config.toml
avg_pool_shortcut = false
label_smoothing = 0.05
momentum = 0.98
Rows from block 8 of a small image classifier, named by matrix and row number. Rows with one number belong to one channel. Each number is 500 + 50 x the weight over its row's rms, rounded and kept within 0 to 999. All counts start at 0. Numbers have three digits each. After the name is the row's rms in percent of the matrix's.
After each channel's rows are labels from the 100 images, of 14976, where the channel reaches its highest value: "strongest on" is what is common among them. Only what is clearly more common there than usual is listed. The data: abstract colour fields from 500 small random pattern networks. In brackets: how many of the 100.
# convs0: first 3x3 conv (model.blocks.8.convs.0.weight, 256x256x3x3, each kernel summed), inputs 128-255
# convs1: second 3x3 conv (model.blocks.8.convs.1.weight, 256x256x3x3, transposed, each kernel summed), outputs 128-255

convs0.133 113:590425493372517564513375567511408529457499452519515405515516515487410470616480510484602504500494513451429556470465520491513461461454507558513549524560478507489491504519523490482474513476568444554437451545501520433502485531469493456515504464501511592600424509463494520368463453498581542510561404527443445499468465500467451395507494482561465560464532547485517405492497527540488473590508
convs1.133 120:532519540518542446501547447522468519566420420487503574434533492442479441450542453528535433552465513488463533528572508486458491477490561523492613488587519558532464504501428435523474578401483520606571525550520538455509460522447487395467585528537468475598415445527614520443565432541489463477494443443528548541553489429568493468503469494603504385471462429481550588468522447446496534446494
strongest on: bright (26)

convs0.82 110:433494493469528532382528525501455503535471540491427580459531493456464494507390554460454640549492480465547506492512520528540456527486502426446397481513413469572486484388475579470433548516501470520583471444610497488523515524537478389451476556454534465484407468585470465517493573546516531416428478500512555525510504468569540488535482548552466484517437509618436511492478558442538542539560
convs1.82 103:561509543531486533484530478505427478469591427525448559542483481469461501433553486490527452591585477513538514541533512483467576531492427511415479506529421572480473443579454517543365452464433466523464599577393506473415436548535515478521520571460562456501556426574476567528462434472499466362491468558515473620540620435497486502601453460471585445436473473618471497516532561499504466490623
strongest on: dark (40)

convs0.174 104:560415506503440518378507485498529474486571614495460488536482534515477470470506496551503441481466480474467420513546440493565489436474475547494600452513409461486499465399524496484538362488406492501437454551479480563580492504505501499485439503457440540467572513398469517532519532436437503493544534478519448543429467512496462531512511489468539450510506516478514386403473550456483519500503
convs1.174 099:468499531543433532482503488471517424440477617466472540489485497505461489492490511555533627528478480521501546514534517636497496449458588512413456431515479523559466466517524473541511513507582521542563539462463515523474553464509561530425554440504468434528527460472539594520589511526596506513431533484450492545454488529426468371415587541525473480524480521450466572479527573486572536499500
strongest on: bright (28)

convs0.226 113:495471541471461515460600471520458536540465470375452477549464411528461502498466487491511482556499395579498490467549532509421486480543448542496360515489473511524513569426476490509461466445499503537544502512529514525651476510518466516559487524398552511435554493499602558640516534467483490531556541410501462486495453457545518508495504433519496523606518421525435516439497460502552463461517
convs1.226 115:464458509387459473567527476541490532575445478473483465536466471498525609545501545561482500357417444376513496517495540507521435390569578572553635470567508508461527457544539517466525537513552455500622514488584540466572463514552483444604570509561499556476475544495517462423515483515487480585562451516472473462554415420531555512496581480517467430480428529511478575414499480423535478505548
strongest on: dark (66)

convs0.237 104:559535502530561468526407505532493517532497532631427492498525451510570573437530516477577451542390488464531509447502487522520470481462504506453618458453419443548519522444501457434504471468583489426479510530626540465490505496476521466516470462536433575453456413460542510512470511492422481432579522483530502541519473541548433470470465526500511469540498543517471557457473463458500540518517
convs1.237 111:565445573460575428524551484570515555515508487393454492442506439562592509513584480439567519526471522517573522491388561571473457516451470559594478526480578601473464473527606494465548544449358552463486414457511469502467338549536465549544417430496533503520649446523478503475447496481482385485472469550518469509580505489542512549443547492537561508507533500521564553453504529594450432517472
strongest on: mostly red (39)

convs0.43 114:520527509543551564491580527572507498494506578450510560523522506583523536404522477469666452507366484423454553543543396485629460516522519372600616369532541488412494438435486473529492554482520547399452495603445515483526541522476543420564518516506438471469443537450514518496506487543536607467520499537581452519489475472501468528504429507486644479503544531523455470476482512395491515411525
convs1.43 104:457459493493513500500510496517520497584509581469524382492477499465485479489544430489606489447484495511504490529512467484472441415393478512423563356572578474460523486534554529472598434608440407435495552439622485497420427394499516501516362466519519598507513571544577560476487517539536455525464477479498474548560542488547519538492520553536569413491443475415540578495542445524594467515510
strongest on: fine detail (41)

convs0.203 115:505466487492423498461568447515504470550440400489537509508521565450447498408555520622556487477459515497548451480534462530529448439572493454489551380517463425550544456343485506489429520439450503453564437489523536475492562512495461542412486441524499421502479474520522468622468546501439525478528542452525554600525548490537494536455342493480560555516499461502477437490552489644501457485542
convs1.203 106:553554471533473532488584486535493590523514465539490506446532430472499554603455543576517527518478559537503628570483524379414462425530434408458509427408466460567585501594536632500395498501541472503473486467529516538489506501431526531466512425539563513471535461455519527560554556530452437471497493529479456574500410539435454351485463398498484565521492434480471514488558523351554474599484
strongest on: mostly blue (49); dark (30); smooth (27)

convs0.141 109:472472479559468442463542412491584488415474502412572516543405545510616630523511476549587540531462483422496516571500548515567441573503421526478486521551443455552470510449431447565428482491461426512484440546484461541516496502519548454351528518465465511498405568375480548545493469469448471446559441540454480532568537571505540493506447469464527577487541518583553384470532492512420459464454
convs1.141 101:517562503526437432571525428483564438520510523579559557506566488456523470442476459481488495478451528561510546485518512515537494537455313433456468540494461486468453501552563529614494470536511467483444597479541451539520519541499541471366481449470521509503452531507396500476491498566526551438430495531465452456526478518529503612539471532492500553551517384446541423473576562463425605539505
strongest on: bright (27)

convs0.202 108:510558476571426501493490514540525473489501457412497521529435529518370461506515510529461564457705544479515509500488523463462513476475474491478439679470566424482542459525635514515476587483444499555530506537352416455479486481544493457446512456504506513493513590478428439523494439428512482528437486524424649455527525513539504526524473514534437449589581469530525503506554467385509447540449
convs1.202 101:480502402459492429596506470477457514555489512518427384510457476499474566547455550511564426511638462469437509537451473502405497504434478478422522512473523636463488596557554469451537483612549477453511412547612442578614486496404494497475514474435591552588536483534462545469461471546531520464615477547503526492521578458477552516466521494453439500467407458510453569505475452603528538486551
strongest on: smooth (43)

convs0.223 105:499507452519469532465567489540527444482466495411471439510477459515521548490493448522479533586469606458452511493464417477471317516519467532478534509583531590448487520457553504457441467571459566533497469545451584360464474509530664563484519527571464516527569511481531608465506442422513544610488474591534495459513481514493477448455345502464515539487492489503434501501554404528471469487387
convs1.223 092:469493438518459576526480470540457451550546448595450549532509482484470498469448443533476411517569502519529484562558454544547457515531481529502488466621524401378489497560505598440441454558475613455584554468589471528512567505509521559503520495503526457494531503527473501430474456554551579556550528426575505621534617527485517565494463478483424484539513407533505484561425467465570460477521
strongest on: mostly blue (33)

convs0.151 108:522601469496489389560521453507523451470479479449521539520430454495511453487543431495567456494561502609478537470472517512521451486421476503474598473543485542378533449447541460483468431441489576440466529561472461518512471458553454599558464520486410506551447363481429478471513583569529516546487519550461518471535449512550468563487430558516515541557549525401501478550553545478517466567625
convs1.151 109:376520498517421434539476499415485463567486552536556533554526566476497477504557448494509438520537377399439494527517507518533638511502468464500416483444459516538551567534488603422584479556525557490525459469541379515454522569543570546549541538364486494502529525489396496539546466431476541526494561544498420508559549553488545490567542513570426552504546648438474506461513503468478523502536
strongest on: fine detail (34)

convs0.106 110:590444508472564506476508456355481566553525532471591491521483494487516501480542480469491364476604448482503499484494506499518566497534417504416449558483475463520534503454456506478493486456442580498489506622516551536497491489500468517425501441481480558529572418499544425437496523481466537495563449445568483575547567513544491285496508499413531540466520594399559394531505510406518464548492
convs1.106 102:500542528553428527465505435383507489542382597495574455497348480454467511469486501454522421481558537540439565515527515529450552550429494593563508546471528508470520460528429494494529536475549487566506470613491570519445515488487470408418418473535519504522487468509544462417526525526477516482459542452432513478555471376551527642415437591495554619515496486564485507524527535566466555446461
strongest on: smooth (30)

convs0.212 114:564530524410399473516600539533483578485449414571607441462484592471341569493538505457647511564433611486478515478534540491529478523459438519518482480454563538508435446425453447493461448564523475505518438499344520570454590513511593517519491464562422573570307522488440528556525527472482482501487504542464423536502478493471441451491483493542490506440511485610544581545534497493432502513553
convs1.212 102:567423638470407443470458421562531533521459464530612448494486463526454471503503552444549547503469558482452488454594416536424539482482485407434570497487487396485462533524412531518450532422485443567469575537505474468479547439441491428540455428550577482608572638576472527546477506505440412503547486509423475468466532552439614539502477555501466436509476562500466435543467564528580449519474
strongest on: fine detail (84)

convs0.217 103:560478511510591497421480502491466494542581422473465475532574503603593509401456475617464499475493468486498488534479585464437538449466492464487539497561401420477527429466498484463528553427564505511521444532473512380489572500495518469473461470517470424559577415434616525548446489540459465595404490539539579495539514478566524508507518471526431607527465502487500478518493420543489474504401
convs1.217 100:519378559481579501553531553525504391527452519440543490537536418350543537467510458547509504440475451464563460431468533445521498500502425447551497498447574439493443603547495610502454522466515535486495547444502555484460524402470484530529477585491590419425540472460517500537392520560489407581557515597394514525491528457491472544538518452464444526550454586615523464506520565467493490522460
strongest on: smooth (34)

convs0.166 085:542557521542487445494534559527531516471496484390474519534439524467526540552552540467529581464575490467542473460527489448403463459562542384539493537525543603459514574454579533515417537423553514537434554539507511472453542447533531487436481607486483441420514505491539445512493410474485506473505454469445649433477493505448510471485462479470514465568483494427388454551493469502458524470431
convs1.166 088:554518542463520475567504432584508521414508460620467539526464441483463553494546486544503420532441487546535549524491470521529501473537462416481608472442494532451481397581486530528561513510499555480541486407514466492477518500526499479489443496511608534483544519496450495468410408504429465348429438518444570617530496535514550434501516477470504527482551519495551494522501468563537565501544
strongest on: smooth (36); mostly green (30)

convs0.163 077:517509555516512578507411414478526500473445528467555459613571483465471523507379533482448506545519422415511531508547549511482412582480481543449522470497543535463539498481560475483489515487538425415438472500500548551480458516546464433508598484440412488520486509479586476533473454381442433426467395449429424505429469360437585501438495553548474519549459518561534481452556488447448509441505
convs1.163 092:508503522518454569401563480427456488500488573519540415537497517488459475503533501511485574425537558520588474498499435550574406436507626456589473505504496426530462423503448607542430541460475463504531424496489561502531474388547503488465499479462534510543482471570481565491556432405504569523508467505588531468426421525510488497497504474433473491448541499484446429513497499526488474553480
strongest on: fine detail (47)

convs0.135 118:469440472394514569512498481406527494502488449476509455585375437544552463440475373538450598464482469555489463521433499461493499456518501418507414504551499434470504471465485466486506523473493467584463483470463515489453547517506460535311474484424504505547460490490496508399476523553507446496476545482482565460495444496469456535477482521549416512525421554526673518486448433568530498529493
convs1.135 103:603571472601524496510473556477456440527463434502458527521364501473517627523394462487503499467565434479511456476602480440441444479440477477499522557524520491505515545613468509455550539497521524513509449500523551518409508503525414477505494479540594427517443551595447568500527605553600518477503420495419467533515567597571444447500578486495463520450519550578426421511453469528383527531502
strongest on: dark (25)

convs0.222 107:492466506508518497426665499540476507494541460574423480572476492466450450534526541452560481454527467536509528449513462445528543407492490406475577577431463476453491514521476527548375475413632523524540527479446497495474494481518532551401498530449531516475479500507509467599527560552482559442516542441471471537429494475566496470519603471476505512463498528513330537578514515468441543584482
convs1.222 104:542529528430518559490490421501531526490515419656383545516454507464548490566497488541468469522480446438460541489514489505527504451421577476509448398475532538485564560478496484479466482439509465510468569575468544552482477503493498499624582486397569462615512560512486523615524583500442611496410505546444490493511517447525493546541488524506471473497525577513438635491505552548514570519464
strongest on: mostly green (37); mostly blue (31); dark (27)

convs0.108 104:546440504523461484475517524515575520508474470467413490530482562467538536445455509417407565511412406584434518493540517526424458542531553437448557433451599552449551545429469424500507585440474551604443577496618500469454489536550565515453420424455419448515481505530529491606419464626534512523448461538453541526523504467501496498459402421475476522452536469477421544504522529432592529445482
convs1.108 098:506460516488521461565351482530411439515544552472554515469512494405525496481631500426471482464437478456534482458478411493555510421462475510505460431577515500503437437530490524532503406499447608637521471527458493529551517549481528480484579497487511502540447516523503507531539514524456438516540449569480610438548570498572521488519568549539390423496553489531529506590486487510516465490498
strongest on: dark (25)

convs0.219 084:544570491488515498451510535376653457559477636520567499493516554585439492445455469472498476452450550514517516485489438503490476545470487544485471531500518476503435480424439477496415532470462522569479394515487421449550593509469538537520486421462448573560512506535430491510577555441445541435455493566486530437417472522503434394523527445490394527595444480599523355550530419423397457486547
convs1.219 093:461514478503479456519533436432429511481447503496501501511585543514510479546521451506526441482482550442625487516404596556500456437474636597527552516516573524452412559528425542456485592542465477471480461441565454583547459550550560530557547487507518530555473527437528524427488490506421455444475572460502505511430491549475482456524537470500440428505526488442476543494574482562507482542540
strongest on: fine detail (41)

convs0.81 079:577520493535492500564488486471513502506485431632525498571411497478511506516538474411486488462480425518417464503513438511504515422542493438536528416517551459374576385455453519508406495466533492538519495563420498483361517462531528484511480489428376484509514610452440583536522379518537517431504457475448458500483530538597481470454548455488427461414500425502435384462449533567420526473492
convs1.81 090:491554469439507591395455477463587598412493462465513486567432438511437492491534457467484433564509503618527460498487490474532519402518487519482436490514421548458575564447504448553432516522475579473630532406544492501354458464490588460495476459558512503501498567550491524486479483495451476413480560519483358541503471525536487490530475482480567499412399570381481539528524387449534527396470
strongest on: smooth (30)

convs0.33 109:534513511512569566457523464435517563525592544554512463502561492443506462487459523314501514529481424406503481496540386497586579479529484474528550497467446475461549473427475503514440605464544514496526447516512490445487403484533486490438497565492410495473479489489500504359540480638542468438464465515505510468457469526405521515506558511478464571470539466609567525478536559571476535499514
convs1.33 101:502531448431493499497477558429545575445420441430633507511488451521518516495466526421513474440437523504512458571412561476415481469476561515399501510513399583476478452472526564451552530543399423405478508482548503452534460590515464466468503534524517495555609492531468533467502492508525547552519467479547598488467449576477486394474399526487456595497506422527367500461493517370448488418469
strongest on: fine detail (34)

convs0.12 067:482459478532487460498591542428510474459521490519538467512500465465375530408482484400494541489458491542475462467486381488480446461538433461420482537463526463512428522514469467538460622500439457493529499507474483631540445508514416504516470531452380436437486435565608588468539455492477499474512527535476452515405480544518572465486499556589464469528520524496471488521481540435542502482473
convs1.12 100:513513518471482444456426504449440524434496429486437520498570556493449437497542568465434499476466492502503458507540525467532457451503492484471466476458510488475536431494416408549532413552509458465464532459568498471555458529529470563493518461501554494483561518432489533521613497402547529419469460539521453453481531547445470450428526433579504408487585457538533517574506597516506605510498
strongest on: mostly blue (31)

convs0.130 096:552505444533511524471526494511563574507514483402470447519531479446533441573414464477495464532363478548424437456531397534515452496478470491474530492497490416435456429519441537503525535452499518463426467524498496395589509522495502472510516502487482541557480485484431617507459458632546512398488529526468438482609471539509545538539476521510539570489534423442397489503541507421537594573530
convs1.130 098:505507512468452522502448471586565393501474516486490591497578489555534594497480492509493449462453509548388504522462508528578453515513459509417479499472521525576472502468495531533504437558450458555609581428496569436532474549558593478506542518475596485464546521501515538520527438442553574488452486528503408491641525552415487447506650423492533491508563496495491540469466466447483530502445
strongest on: smooth (41); bright (29)

convs0.244 099:466557465389453420514495441468451452523511565381482474529509512465448410475544509385285473434398540476528481451518480514525481536513399506489421458457513455482466561406452522426494463491492534520486420454545546496527511494486455419560437529519408480573497527466518524491495539396496444473478512428513474527489487549553483512508522549530446437512492490477426478401543451485437527521652
convs1.244 084:557559492499408464531497483497495444484398470524536539482516479486533596489446576472368485376512443446497459566485574498606560524543482489495490607485491484515446472610417473489455499508576496540464533511564528465585577572421542436443550582475563531398572444500460483507511500530565492515507553533595527479543501529431550473520526506566555438489485565556498526412494461474534451543491
strongest on: dark (32)

convs0.32 103:491509476478490386455516569516499434444544482571454534565478467519498449535461502532543403467477383470480511485498502549553597461550479462505485585550460500422488508465457566467483500530459465467486522443417485491628435476538488644509522566513435371506439511418599408594549566518496512513574486536442471518514500515483571592519534518477572521537452455544478511506502501605510517572475
convs1.32 097:560543457550480476430474504566444499386472427456515523533455471476525552528502500486495528563500434549477628566434554549344558449450558414441479456498485541478574519554495452528504428427579557503500455495497516521526603471573510633442530512533507537578504454567573507587524560520500501476519550477479583497554440500471547432517463477497505517446491609502559543472431441496540538519469
strongest on: dark (29)

convs0.147 111:513451473423492607493444472512447536487494511471543478464578510457415542584485538415440310535623471551577413559511509503509499461512510535434441508511505456503474482473508554426434395515481431580574484418482413460420492483508503402450530477475486537493460467551549417549441555448457424513522479549450459451465524534588485556517515509457578598439536489483514477513503520569524517515417
convs1.147 112:508528499457509419487525536573503464550568454508506517494633494498563548488503549458528527486563440475504464439447457374525517467512517529564537470518463463457484439600501598460482525554451545547441497541560504473502479520535396491554367456494536461498557496511538466420498521539466549515538489481508448504491446547484547512490497481453494510445532527459527530493554505502571415523483
strongest on: smooth (38); mostly green (32)

convs0.23 114:576549557460539647432516517560514513552524593580510481467494524600394472535461519562479422503461585504514505504463369504505550535491511442455545448483512387506487396482519420504490492523556548427513407531475441498576514513472429407478509497445546469573426502406388576528495518532492444458469456501495511512447607476496491501456433500542540542444531542548389491517508497483503502512563
convs1.23 102:425513455447519538546597514558464488496496491505616592457405458486500496489539453492541450491509516472527415484543435494599509469482559475478547456493363520452456534543560549453441535538487546512506529464572540507628495522560495542462418495508509562548490472594413498496524520562634429454457472551462530460473463484582538491555535575607487554437477570475479463547497458534525540492406
strongest on: bright (54)

convs0.225 114:425398561510490482358425537502448459487564468610589537517497467492515577457548563407660513499477441589480534534519510517600513389453430517478520512617502540470467406487489491502516537480484554505527596563458454534499490511436457556546476490458527486501584487510473512424482518499482450517601500478491501506468509481490508486511464500498485518519453454458427567423559500430523489530649
convs1.225 127:598355436574565445585529521525536478556495537500533483551499524525483603532395562508433456456523501499526437497667493531532414527463488468488607505443477535512538647536512520551587466441556594430514518473523521430543532491482438548482539424512563520532510443612338565515452485535482517515560492534480476574500536539457464521546500523501445498480533569488446451497422474519486484450609
strongest on: fine detail (36)

convs0.208 097:540569540471489516569484427491548552502486393569470456489464468460603594505556518422496419474454479395576481419523443489607482501534524478459593412538428562424549537433561430493403491568548533459550504529421631527524461508563429574462448568476424460581431502549529463494502496509544467489584469430502531528505512521457541568505513443523526448497465499483509479432536444441460433539438
convs1.208 106:535521484599498452538531539397476495513453523457520466449538416515490504455587464451388497474505551503492452548446535429524523418434444454601462458435428553472454579472547486569546517550557515485392474528491476437466473577559541549472501517471475556525479601464525488521455502467504511530466490539514510462435377514484455530507466457467555560476490636519487438513511490497460503451584
strongest on: bright (25)

convs0.72 092:480461560514435588443623425495506487511463565498471484506577541525453503424428521369480498493446521498492531498491590577477541520500544463415457424444356542524496483499496487494459557439583481489491519458490493454527535532484477552485526451411439494543604464513461630463575495428513468487517490523461489499506528551502540514592526528417466430460416512414444532449491514420504500466484
convs1.72 093:546515459542413634509451497517508614504522534463524546495479573489546535531504541572460470494506541541523568486476494565540487536451497514426485527526526549530525421538600553502441575551507487508461510391497468492444689466502491553483449513488539476482504534505456589489575452597542606542540541590482519422550550481514531514509432543478531463523483474457484396444517519503503517531531
strongest on: smooth (28)

convs0.183 112:467496550568453512553496537546500531506524467517488501503444455490290527556450508447481500495597488445479445488504470499369519469497476607527482501574568502373501538474488465528502489555534523422464431516425591444517481551519453435449469567469465474546448449527607517522469436497516512462612509494465454437470480541468441514488515503545536462493495436458679540513484494458527454528537
convs1.183 107:465601525521546535482479399443497503491470488520534443500437418501480476367511486454505495458539511512453523530475465425549484511516463422542453473452526578498502513633432540445475523569484476402427507525511538481544454471534507419479572642482482553444511466512529473423410523577436507451387459515501452550451570514492521557514574432467507460490528586542517440452336532530576460558471
strongest on: mostly red (39)

convs0.121 109:519457539459447523494463507533429500426422578486432470496506441515466454517441450469519512478516468512529460435487461557478443470431463418442502493464450601504414456482520489478439515459518437538490462532530445548491480453498421506522519532447451437392493512493464493371522555459518462493532507443523547488528501515489501528463437511492459450533454499468323543487480516637525457500494
convs1.121 103:533530520508472386481526517442372451497616639605510442444538563460501474575475542497549457523420572467555510522524448574449553436511449371417501410497518539423493510580529476472436579510433451596502496587474566487481594470521439501468578531551574476460525499495484509501513542551510505443513394522500597495568540407412473555448490513549545457496494468511576443521505499464506479570465
strongest on: bright (27)

convs0.123 115:447494537514431456524486469582493519461474509479486566452530491573535493495598468550534591536467498524505457477524507567503472497490528441482527508449447547510519476450568492431480604429426581500529497547446528432428435556522492415527538510491451475413509430542558566546475584430541532486499480439467465500534527479439443482515428559507552519472495522490291547486538504539488539491455
convs1.123 108:529519605436484441518571514483474380492421518545459432514528535416520507490539497501521423478505600465519489565473496508485411457565458515531496411446476504451547432538547489431499431541566509457449470512507536501495599497446507449465429617544592518470449531557459410487515476543519515429496487527366584551487563458561567577474550472606513524471445388491491443496535438488443547346499
strongest on: fine detail (42)

convs0.234 071:501505466457428505415480463550530440454511543539526547535483515416515527580535504529495463525472491405526429444522459490498429535510490391491526590564474414437509526369443469510563539432459489517529525546551536481527573469529558472445493507472364519539473537518397512461501444536573486502416420462514468510475484557511484471507484548538424451514489502513505499409411558416448510524450
convs1.234 105:485520551496499523539520438500468425471516561457485529452454556493562450635477444539504505428496515548523484481519542450432484522547524489526492587482476495587447502448464542504541433484538433486397482451507478504517484518517488520525485505481430559462515654391486481488495515462586474419516457598492463503482520500443539453486461467582460470428444567530461490493481525554516590380506
strongest on: fine detail (56)

convs0.249 109:494555463522543486488538523470559498505550572477523485515482509558423493548569495569461526515472494507544469425453455509496446549491496514478499435513384460551484609494470463505505488508538474468501473485564519525379549551482486465530481427616576507407475353462457467464516487555496556440533499459462510620460555526540405528477479495537527542551481483483487483442521543432509445436520
convs1.249 106:495445502486418444581505414549453501546524501540449552464528494458521537489543612494401420578523456451471523544481500455614431500458539524585524511467386513521483447585527568475507490609527457428488434491545513435417499505457412526499434467472519457549508439467459486416502516547537474438462440555518565676506515511519467485461557511491548485487546372565543459514633539555484494528466
strongest on: dark (31)

convs0.30 110:451482415494551522435489387424587534437453548440542457492356510549543507416514410524452513442473481471454511538459487520407412566506649559486486548445449445479465579474470535460452505573509439483479533496578537447484582447481477467517507496489417487592479510411530518390498492397525529504518453498533603459540573519533471480508509494519508560504508512535504543485513579422529454484442
convs1.30 104:593475495561505538527563448484479469526486590557448544492611493530575473538487466561567492503519562572468443427598469485524421538541589592431571519417478495505488489469526565565489543517537483470382464516441497559577431470476507576499439522503510441480424503532489587467485486580533578530480537514473459515602430430500524497548578489403486429460551561500442468485528536572499528488432
strongest on: bright (37)

convs0.29 108:485491547496455530523451542469498500572538452466488435562536488419437568521536526470426548490538506418564464435525520424442443473531532540503401521570503505434553500441542473527528516515447513550502439429603457501404530466494572584433506552477461500366441589480558479618523470530488458480457513527419498502498465420502467603428560476453394436422465523546468514525461472527530519559496
convs1.29 109:470457565468530522549512442459412411572437448489436443528435484550562536480490457554475516477505525537582541480549563503503539490462521411509492474428488421469502573605478492524431561618515522460513512587453518544506510478432548544517527653469599507560587544524551538543421475631471550520460482529443501577526425487510436505493480478388483577450517515559624502548480426532429416515431
strongest on: mostly green (36); mostly blue (36)

convs0.239 079:432490478480484499472588489468648474456486550505500528556396529492506535420464424399506454524489527483426596474504529543504485495410470572471476541475514502458496453478568478469490545543492518477462515528391471605500504501550534483456515460499394502536577469436480498435496470459459518501470484462522524528533497535516450432528450544364499474495485512508441556559494449575473457523515
convs1.239 093:476529493524509543485386475425500406463457457501443451547444511496466507397547497420504478538486484520496464435462481565529453533492474515481525529521509406445496519504548470553513517544544485515508473429527420397504511481614521529515466453523543481547482475504433597430520523437477446407579470550568485547507542541435452507434485533469476461537493509491489399502518484545448527493563
strongest on: mostly blue (48)

convs0.178 103:467484429524511484414585438567526559407527498525539558445553490502541559458494543343533407487492441517486486461530506538488382519439426494473498495460467524461608457493491449538502460510522448450430480543423463498528507581513520505484485504464445532541600574553500551448516502475503426484576468479466546481519540586506510590494492537459466524467456475465487455463529480544434454426387
convs1.178 100:490475554534409583449575578611542559483390493373433348534520505569509562474506499427482507524524509546432517504446479500505429428461409564495506552505388536500535450556610541585560500456508478402573555398572573494541565504514490487531485477467498529524507466567441551486453466524490591481480441470420506502568451435475496457596540451484489496518612451557491518501522508483525600555514
strongest on: mostly blue (31)

convs0.16 118:580529556462543452439449540519532500460503394581477436487407598586537435506485496402536396514455495509502508476464449481548439501464589494498522469529547485485569443424501442472517440398520501556529494530488446530503444471548515485495503493468462562515516363538446487529467522569490429549491499619469427528430512524513510502496505513562465506393448460425506498519481445606506483447461
convs1.16 098:528469515531543498514544520511528385473497433495545431456452508381487524487411426465437567611482535361463382482558518528412424383500494465461528503448509488478590618547488489456600509544553522514472496477432547511481473519485439448484543553486513530535450537497442559454491533442461491621461541480494398544461435529421490431529546469506520440438543560489460504463411538396494522516476
strongest on: mostly blue (32); bright (31)

convs0.187 074:420452539453458562436492472533586617481494468492501532524497465493562470401503435475449482447543527513494497538525306500439455452499451440492524497515500406473528495424480461475432503490510480550415499531610505473466469540453461481500441439473440533437555546543450562439484497523547532543466444485515439472480564546491423523489510546491478492444503574460467541515587485496397500522459
convs1.187 089:564458531515533619494470523547460644466539445465523478488493506504545517523481416516488500570526514513457454451515533565556472470467552493462524436513532541551529550459610532592428450474583436409506545460453434483480460477537427595537522532548455435531420483489540565409513542424495541502607541495565393509434403450480543480503585521479440526489543453488541426512430557512502551523449
strongest on: smooth (27)

convs0.242 116:425465522441563464447374504464458547452514552502509510572478497521558551591493504559539466487539475560566387455505444451626425500498530423476621402572473546492495396437531502533535539549448520417497531471512520477444483504466462570579515464459453537405492547520496567518480522598555575490453456514502530499455483524614504470504535446490526440544543502592401466432532457467489486498568
convs1.242 106:548513434529552506495491549583479581490416489532525547481500490548555517425572536517557501470571430480433534484522481491459547493417510554467467513445508463497545628577509540537580438527547443501523472468472471529466538567386459619437527535459486471598362465534504575423479604502493599498496431452484476489572468393563498511529586504576497506491391620494547445500489510495437522550436
strongest on: fine detail (39)

convs0.110 071:455541488477417475661472472480550471529507464574447560518498504566351540478531493465471563545463475532521496469588470458529509468518523427465452491511470505506413539394467486471482506425528463504571534577406599427530520514541527421481509508447453481568529521538395449395485411544464491463532513533534549458482502500470502528546462508571490536460468476454566523489467476489526497562535
convs1.110 096:535471467517437501342491493518488446563507558515530528493591526489473519490518528426509466565458490502520471481499535479422603553565462524540495492483508417513505419539499513503474449529470548539504343527499482411490486495486454425564560470375511536511493481447481562511505426495553460448501489544497547605561481553453449536550523512414445542552477503548513542368573470588550540461494
strongest on: mostly red (27)

convs0.214 103:477464544502624470510400491498491496469503473523463475536508502515737544418489516366429476479495457535515528538559487503577486454545568556453498494526489426436460514427504494540432483422566592535499503556511477571457544535481597529501475441477445474381389565457611450529512450427474467498407499558472559558504560490449435477516419480499436404585454508582504435600524489521470502450662
convs1.214 098:533508567545548385493432583491528496567511505454521554501488447535632528544481542403486535511487472460516510488466536536479506483533512616581515416510609477505474511585496462546544451403437521503550550533419520501497453571446505588442466442485534479535495502517580467530553436495443453408534508492548535540489574435549447521555591496488507470513555540499442482577531447536498475516455
strongest on: mostly green (35)

convs0.120 076:456421534472487564427416467510502581448505460495499436470559508492427437560519448602573440424658431539435513436526513513559437524482442473422491558420557527478459461540514551500533427446548540535602487668462516405498470490519536532500521472489492519563427480501513468402470495500605447573464477617459456467488538494490536538518440431548466499498521445541579420546457511508498540497500
convs1.120 094:528487498499476439523536506471462438430573489435560609461547569493509539421490544582584525516553508461474582519446473497427480475552466647486576632554515446521496554518488422451414557503444506457491514539516494583549458476505497531471489484529459487408519474507546443469470445554476496560518543500537520546541467470499431542532512424458481460541533510521402510502563487474473516345451
strongest on: fine detail (63)